config.yaml
arch: "crnn"
model: "sound classifier"
dataset: "two synthetic voices taking turns or overlapping, over music, noise or silence"
train_examples: 26041
n_mels: 80
hop_length: 160
input: "log_mel"
spec_augment: true
win_length: 400
targets: ["background"]
num_classes: 3
norm: "batchnorm"
activation: "gelu"
depths: [1, 1, 1]
kernel_size: 3
stem: "single"
widths: [96, 112, 144]
rnn_width: 256
rnn: "lstm"
bidirectional: true
rnn_residual: true
rnn_layers: 6
mixing: "mixup"
label_smoothing: 0.2
loss: "cross_entropy"
optimizer: "muon"
muon_scale: "original"
lr: 0.018
momentum: 0.85
nesterov: false
orthogonalizer: "newton_schulz_5"
adamw_lr_other_params: 0.00089
ema_decay: 0.999
steps: 1500
batch_size: 48
epochs: 2.8
lr_schedule: "step"
warmup_steps: 30
weight_decay: 0.1
adamw_weight_decay_other_params: 0.01
Rows from block 2 of a small sound classifier, named by matrix and row number. Each number is 128 + 24 x the weight over its row's rms, rounded and kept within 0 to 255. All counts start at 0. Numbers have three digits each. After the name is the row's rms in percent of the matrix's.
After each channel's rows are labels from the 100 clips, of 14976, where the channel reaches its highest value: "responds to" is what is common among them. Only what is clearly more common there than usual is listed. The data: two synthetic voices taking turns or overlapping, over music, noise or silence. In brackets: how many of the 100, against the usual share in percent.
# conv: width-3 conv, stride 2 (model.blocks.2.conv.weight, 144x112x3, each kernel summed), inputs 0-111

conv.60 091:103120101136147122140156080110155078102128133163090142103130125165117136152134080112151116118149107128122122143086118098105163140127131139135193137100158125140113112108153140119114145155136120118121176095145125129155115195175127132115190112155134188104110105119131178155121096139135123114098113130146122134154125133159148112113126149126
responds to: background: everyday noise (67 vs 33.1)

conv.12 087:142118167123119167141109108122151145154143138102151075109109151161086194123103119099166105113093108184153151143149149089167141132128115124140125137111100156124142141130146133146138166099138163181133135142149147149138125129105132135150142096138112138170123171125128123159147161124096121117131112095173098160150111103154142112133175148124
responds to: background: everyday noise (72 vs 33.1)

conv.68 100:114116162131141146146156151106158118114133119143120094096141099113157141143189124128161173167134149145129102146093122170105145129085126154109159160150116182147137150172141149099132151140159105151125146166107168124107165134156124146129113131159122154101138155134120123143149183106123116118134157111134130168178138160139161142104164124115
responds to: background: everyday noise (87 vs 33.1); typing (47 vs 2.6); fire crackling (29 vs 2.7)

conv.66 093:144131112139127143113069130107180112112109139124150085144127107118173087116107083129136086115114108119131105110155175112106088181125094170085111119112146121123184160096149122107158130124118134143156125097108094145148116182151133142105099127143170111146129153127167141112095088104151109154118098119115128134160125135126123133130126124124
responds to: background: everyday noise (100 vs 33.1); engine (44 vs 2.6)

conv.83 107:186139123135125083134130133141103163121108124140111081116131148119138081137130137132106099133118128135127096128124085114130111131133103148096124126108169087138223125143080187151131109087113103119116112151101127118146124105105113111136110125116088108120094096158131112098107146143101130111082133115111093128086129087143111106138146132124
responds to: background: everyday noise (100 vs 33.1); clock ticking (36 vs 2.6); typing (34 vs 2.6); fire crackling (29 vs 2.7)

conv.139 083:131106150109121135134175114069126103118131094153098139134106120098137124130108137134132160095120120135118136093127135128145084151140172184114115074155106121122092122088164128157107119156131113125158123161113162144170151156103161102119142141087136125128108130124124168144092155135138150082115136129152110153217123124134123135107133121133
responds to: background: everyday noise (100 vs 33.1); engine (30 vs 2.6); fire crackling (25 vs 2.7)

conv.86 096:126127149154149115101148154183110109145159101145095139109104134134146071121163108118125155118126134115100120156133146132119136146155105153115150146131099133152137141109148116110080098089144168123150164118127128107146156111154103161097116127114150126080121068096138139094157112116121127117142139122147099141178134151122115101088196090151
responds to: background: everyday noise (78 vs 33.1); typing (29 vs 2.6)

conv.5 091:128139141098105153139105090096182167140106103129072119165143130132174177149130115138070134128147130108164104114125191144120111144099116133148133162127118143107154122135113128099089098167106133151108169140122110112118142119147139137142121096142153176131141136141163101116136089129131138152132126130127155115091138125145091131089176156148
responds to: background: everyday noise (100 vs 33.1); engine (42 vs 2.6)

conv.0 105:136116114122094102107124107127098109134150109128134146114116075132110111101149112079141146120117138099122141185120110163126136103133104125135094089118209139130115108097137149143131130115114142166114154165112132158155113109130150141142137105149126127149112139145072123112135133104153150145111181196102112138096180113150111094128159099125
responds to: background: none (64 vs 33.3); quiet level (61 vs 28.9)

conv.137 109:138171166122170161138143112151147116092127143081118133141142126134115131144125092146123179148136104123131120144141166126142134196142146122147172163153126155125132172111116146111126131153144124106150140096142155131122088150111121149129164118171125154150119167100117175145141163156168125138146139111151110192115143105124133129123186162125
responds to: background: everyday noise (62 vs 33.1); fire crackling (33 vs 2.7)

conv.47 094:101112110125125141152125110105136133139115106124086128097123132151129118135143164109161168092130173164090184105149128133140153156125150135130125145119165105111103127116118100125126132108155123149130116083156105101136086130149171131114092130123141138110126170109160133081120148157169133056131123107121140161176130157125114119109139062152
responds to: background: everyday noise (100 vs 33.1); typing (43 vs 2.6); fire crackling (26 vs 2.7); clock ticking (25 vs 2.6)

conv.113 086:153133096128161098143193134146124107128125076150148115143134101133109077147133152125156105159127119065125123143146132125131134137151143141144127153096163158063138097132104154098108134133099093123118123121083120107158103165132163128101120131190107112103124165160125103130094143113140162157144121152124153114147147145117120129152119088134
responds to: background: none (72 vs 33.3)

conv.135 099:119095133103109121176149091115170128152087130111117143108145106113116149151124094085113115133126143119116091154141114113113153149097109111124128083119127122113135113128147158108129140167156105134136159118192138099139099173162122122118175105102131148172101197112121159127094099105125136126131137162140158119146161085111152105101132104112
responds to: background: everyday noise (99 vs 33.1); engine (50 vs 2.6)

conv.72 090:135130127102127146135124117123065131130088126146112119117136107120122152101124138094150147054110080098132140072100091152112132132107112077108127156152095124076109116104140127187127156125143096167098119124124100118135122117116126131140155121139123139151168097146160160142125125092156163159103115142123129117169162126138166150124108106135
responds to: background: everyday noise (100 vs 33.1); engine (25 vs 2.6)

conv.8 117:128142139119115145125157114149117122113093124102135144142106129158107081146089136150130127123094134170160138121131080103109139105111098138140120118188107139094127131083119096152133148137190158129126135108172083091188096114066157140156127166105117131134127094124119177123151093115133111144136108116123142121118146145111105131155111135158
responds to: background: everyday noise (100 vs 33.1); engine (37 vs 2.6); clock ticking (25 vs 2.6)

conv.94 105:133143124158171127101148097171176098138158145143127111160178126131136134106128084149142131111137111158170101101105113131112165115116136146134158147131169131129093089168103114104156121097083123111155082116093130112116120109136114154160105119141137106146123134161137160106142107145121107143142099157081128176139131122134098071140140108151
responds to: music (100 vs 33.7)

conv.52 085:145082108152138172146100119108086159126136122130104108160099101132162126146116139118127140121133099153127131117126105110162120128096095087115125157140078162135098100169165123124110140114132121123175161172111130144126129183118121100129174089123124126132087180137162108168113095146137117173094135109145109127153113109100100149146133108137
responds to: background: everyday noise (66 vs 33.1)

conv.50 080:111103158178105161128159118147099087152130148140102146117136111095100119146152139173089117116125142151147107154141108131161134112136128134122145109145175126143145153139107127169149105183136112128107181141156126107139149129151137141172156144130184149121177162157152132137138109166126152104181127150125145130082112130125127092132129172117
responds to: music (100 vs 33.7)

conv.30 103:149121143098126133135093134076125137125095093169130100117127138112170121126167132113130147123147091128120156118128148097159120161116087123151170154114131126189127122107151161156145064172115112144113184142119124131122167122130087104105133100077092098120100112140158116150095109114116110114103131131123155104124100110114118162114101152124
responds to: background: everyday noise (100 vs 33.1); engine (44 vs 2.6)

conv.99 102:181101145121146124125093116123113173130104100105157129145128093139096142124097116100180146132121133115153122135135074115143161124112163081122139178119150130102141142105125119107121129128118136165076133155124141142123094146083106128114123098152062120074097110131105093141136122126112129161126106119135126113106142081134151123155119073134
responds to: background: none (66 vs 33.3)

conv.76 114:103120138133129142108128129113153121124118154168159125115109124116151134153112114118090107135103123100150116151135184133143126125118118156122128088095179156151124090168133147193107144162154168102100180153126110106130118156149100132132111109096147126141164156167123130135170147097125156096120124156115194158146128138123139087122105101102
responds to: background: everyday noise (84 vs 33.1); engine (36 vs 2.6)

conv.53 100:136141077146120107141144195121174088144144095133138126098136140167143108121096128127128114136099127121110121136162134156100131091135192176117117158126112149123159103110172100155144103121113140121170123132125163150122146110123131119137128151113115161127165114124139147126171104110138169122148125152106084149116141134121147176174171110159
responds to: background: none (88 vs 33.3)

conv.16 079:129142141129115130152188129138159136118155111101138108150100099127147160126131158106133159142106145142139134135122103094146173155159136114125140103087138126114119144122130080134111110159144079097166144105118144121100127110128112138103102106125115091159122104131120165125118191126116147105113072131153119106120094152099198090130163084119
responds to: background: everyday noise (100 vs 33.1); fire crackling (36 vs 2.7); typing (25 vs 2.6)

conv.75 081:138105128090139098084130135120133102115088136133100120141140138105123119119080161084122133121140159131150166127137127095107106152182124143175130113149116135131147129092117147140106139099181101133178131139114112136156120068103139118119178144098105131095150138155100199109110147159109157127143128126097116168129114134108147153117143134159
responds to: background: everyday noise (100 vs 33.1); engine (27 vs 2.6)

conv.71 101:172087144130150123150123176147183140140118147108147139089146118142147124104157173128096108139109125125091086119127131120116104173128136069120181143098091162111129147108171116119133126147146139158102158111128155120141120154137131157133107110143163129133120104123135101117135181128171167103159136065150141142099147116125142143136112133115
responds to: background: everyday noise (71 vs 33.1)

conv.65 092:126101170145137147159123107154156132163140099093137083185113065088135164133137111121111155136127163122137101131146146154152121125117149107088156148137102167101133108156152158138158143094116101121128127123145151093132103141099179161146133136140127128149130118108121096122104094171140159111149135126128096124081119098130132181128134107097
responds to: background: none (73 vs 33.3)

conv.125 119:126140121134144147101117107116188134104131142090160074113095073127103144119102110120125126125147132120112141124143132074119136124125100105186137155095090129081117116151104101120136126119136127134150112171124123120105144121124128081107115129152145156097130116159137094200137089095124152101129095112146155123135144116132108087094153102163
responds to: music (93 vs 33.7)

conv.112 100:126083129171114108156184124111092164123091101105101091128121107120144094091113102107095081114181159130168129118125139125171126097124114146116082122108178131142122086094174094067123119131122115121088133107111157145090123123159125134116112118137087142113129130127114089135111118137115137146108114140090130133132125141119153146106142129127
responds to: music (81 vs 33.7)

conv.115 106:129124121102100122108085124096123110095132131150128127135102151125125082125116095096085118129108147105121118135088150114123120125107130150133095107120148142096116094118112109109111150090102131112110165139161121143081194095151139096085114090098131140084103132144115096109149134115125097145156106117099209153137139116132135106079110125141
responds to: background: none (72 vs 33.3)

conv.26 097:146096129151159179123151117159101150127151128122127154089127081139091110168137098132124146127125133145126110131137092130110107085154164114083156104139152134074107156141146086120130097132141122126153133149106126081125099110089133113126124137118143138162124133145099117120089061128136145119081125086123097123106137058107145125130148119140
responds to: background: everyday noise (96 vs 33.1); fire crackling (39 vs 2.7); clock ticking (36 vs 2.6)

conv.56 102:109148159135151113102117127141139114107135134135122124110076138105171108150130129151166142149106074112110116107097139099134121151152162142157133103133093133163138171099097176122148121164147093133159171099150112107139179118104104137114078135106124136100119143122147081127136136067145120124139096099110126131144106138164116166103124164105
responds to: background: everyday noise (100 vs 33.1); engine (52 vs 2.6)

conv.92 105:141126117097160113152173139103139136167120105138130130139129143107109143099151113106111164118126118118105159115113099067153137176123104090090127105132129112116117143132165140170086120128124098137100099112126147145082113161142094162097132098148061130125113130116110097140117150110163135144106122189124099156126131105108159149125121086098
responds to: background: everyday noise (85 vs 33.1)

conv.20 094:108098125160094185142144140091149146150102121147111113148112124087109125152154194117135104136104115137134142119153093097089130197118084118150153126154151115141128152119127148105130140133111098132111123106087127095100143157153113080127144156144120125159158093114173127107115152116160105141115092132112127163123117123128141116109070122145
responds to: background: everyday noise (100 vs 33.1); fire crackling (33 vs 2.7); engine (28 vs 2.6)

conv.136 115:121113129139098091123151140165070131128143148130148096101088135146097072111120133150121114139132133132117132136122088100154131106125144108122113109122135144090117107097110153104120127053078101142109123072158142078117160102133158133085126131124076094087133094118131099082100143132130120127124136108148151125119117125106115141095102151126
responds to: background: none (75 vs 33.3)

conv.90 082:123117157156154153112144119127120133148111103104158114131150104134123104118137112161111097149136118137155141146081160115129172151136143087141160142166145125146132130133112175120167158117101118109126126141146167124172063141116116117128121098096128115125157172125152092150134154099133140129101145129150165078082079104107123113070093113121
responds to: music (97 vs 33.7)

conv.22 099:147096122083110120132152099084139144146125136096118131111095195099162147144152145116146122111107117101111116130116140106158161125129105139155140152130123107156129130087137153138088139166132099073151141125116160085045107138100140114136147130165142104158135141129132133132119147138105118126099084117147127106095128129100136083127076137143
responds to: background: everyday noise (88 vs 33.1); engine (30 vs 2.6)

conv.63 112:144128153080146160080116141170104124155066106118127122129117118123130091085123138153119156121122115105080121085123118140124066151107128131096167088158164121116132139107136186172143145116146128124144109121105104128165141154130160138091118146128151129135135156190119174128096128139115138116123114151134124127100138112103110142109167140123
responds to: background: everyday noise (100 vs 33.1); engine (59 vs 2.6)

conv.110 106:123107111116105118166100123165102130140136101125149116144113099145080124120100117113135106112121085151150097126096122171125151071124123088148094094142117110096126161184149115121145138082118115136083106149139155160109092105147127122097110131135046089135142142110131131101120136158155115155158112142126132128107076131140113108120113142117
responds to: background: none (70 vs 33.3)

conv.6 109:095124117137135093136125103139111121113115167144141118080094093119100121131111164069139174132131159143152146146168105102187148113082150133168111108139099124128115150116086120149126164140158130143106122170146142092124126134113092121176136091113104116139118180112139135137115108164163133157098110138134131126150169112137105121119117161160
responds to: background: none (71 vs 33.3)

conv.130 108:115091142116158127140116127107118124166101086162123103095126088115131139111116119131089172176123182101131128120125121109154133126121145104148143076109128115128118097102082095109099117120089118111118114118135137098116127101132099136164142111081127097136151157150087115083090097128145106182118149120150152139130176143165112145124169136119
responds to: background: none (80 vs 33.3)

conv.48 094:207101126135088159171135125119152152131115102105118140124102093096144103124131124114140135172145156125115133111094126126080165126131110090133077143120099136118142151149102122109162119131126135154142117103115127134108107088136151115125150048130137136146113159111081139136073141138087132132124122130137135093140181130112133156163124112118
responds to: background: none (91 vs 33.3)

conv.82 096:102127119122116099155132148161108134122146106138142130138127108121080146153144093087144107097126104128121122142103121121112150075161136139141078106111150098106166147138130143133146134050065095148115099145093109104138143116133114141112127092134077122121115168099111104127094145158122130109120125080115113148119093137083151102109109128092
responds to: background: none (75 vs 33.3)

conv.123 098:151131137169126135108173127127098121157137103122113097154104150139103113105127159117126124144143111150111098165170094136149117117091109142137111112136108131131126099167088104132123125145171133175089111141139184138136189139121139102170131106128150175104119131139150119159169160125145165124099107136142153114087158142139165128139159150080
responds to: background: none (68 vs 33.3); clock ticking (25 vs 2.6)

conv.132 119:133112087125160111116147138113083113155112109106128099128131116084100117130170122170137110092137144122127119138144082105135110122158098128081154122145091127067093107151128138141091127135122132125203123133157113144147147168091112153118103104102138101143161128117126136132114124118086126140148130098127160084134111093065149103128114119128
responds to: background: everyday noise (61 vs 33.1)

conv.121 103:123135189149138131119138129114145145129169119117124161138077105136150128084101158096140147086128115117164144126147126096177093130119114091137136122123131103117121137118130107116154105145153162118120133167190197113129118166147129125125129105165170159112099142119086163118128142120119155146109145116149162123172158105120104130081141143118
responds to: background: everyday noise (67 vs 33.1); typing (38 vs 2.6)

conv.87 090:093145160100137120104130155130134130146120152125129118128133122157112110173105169140123123141096105133113161121124122123134130104063117128131152146129128153120157093162131138199123152140119159112133143167124137100165107139105140097145134158132144123117202116198102141150125092118114156125123172141159118104093115096115106170099157118122
responds to: background: none (92 vs 33.3); low voice (68 vs 39.8)

conv.61 097:133107095135111113127132124098179120160170133131111116092130153142122104176175157107186110127187168136110137098155108123115107100127143152116125138130133120091122132181117155162123156127124145106109123121135120095152135091106129118128158112116160145132179149125117093061162117143134126138119084109119117156117153132128115166101164146134
responds to: background: none (94 vs 33.3)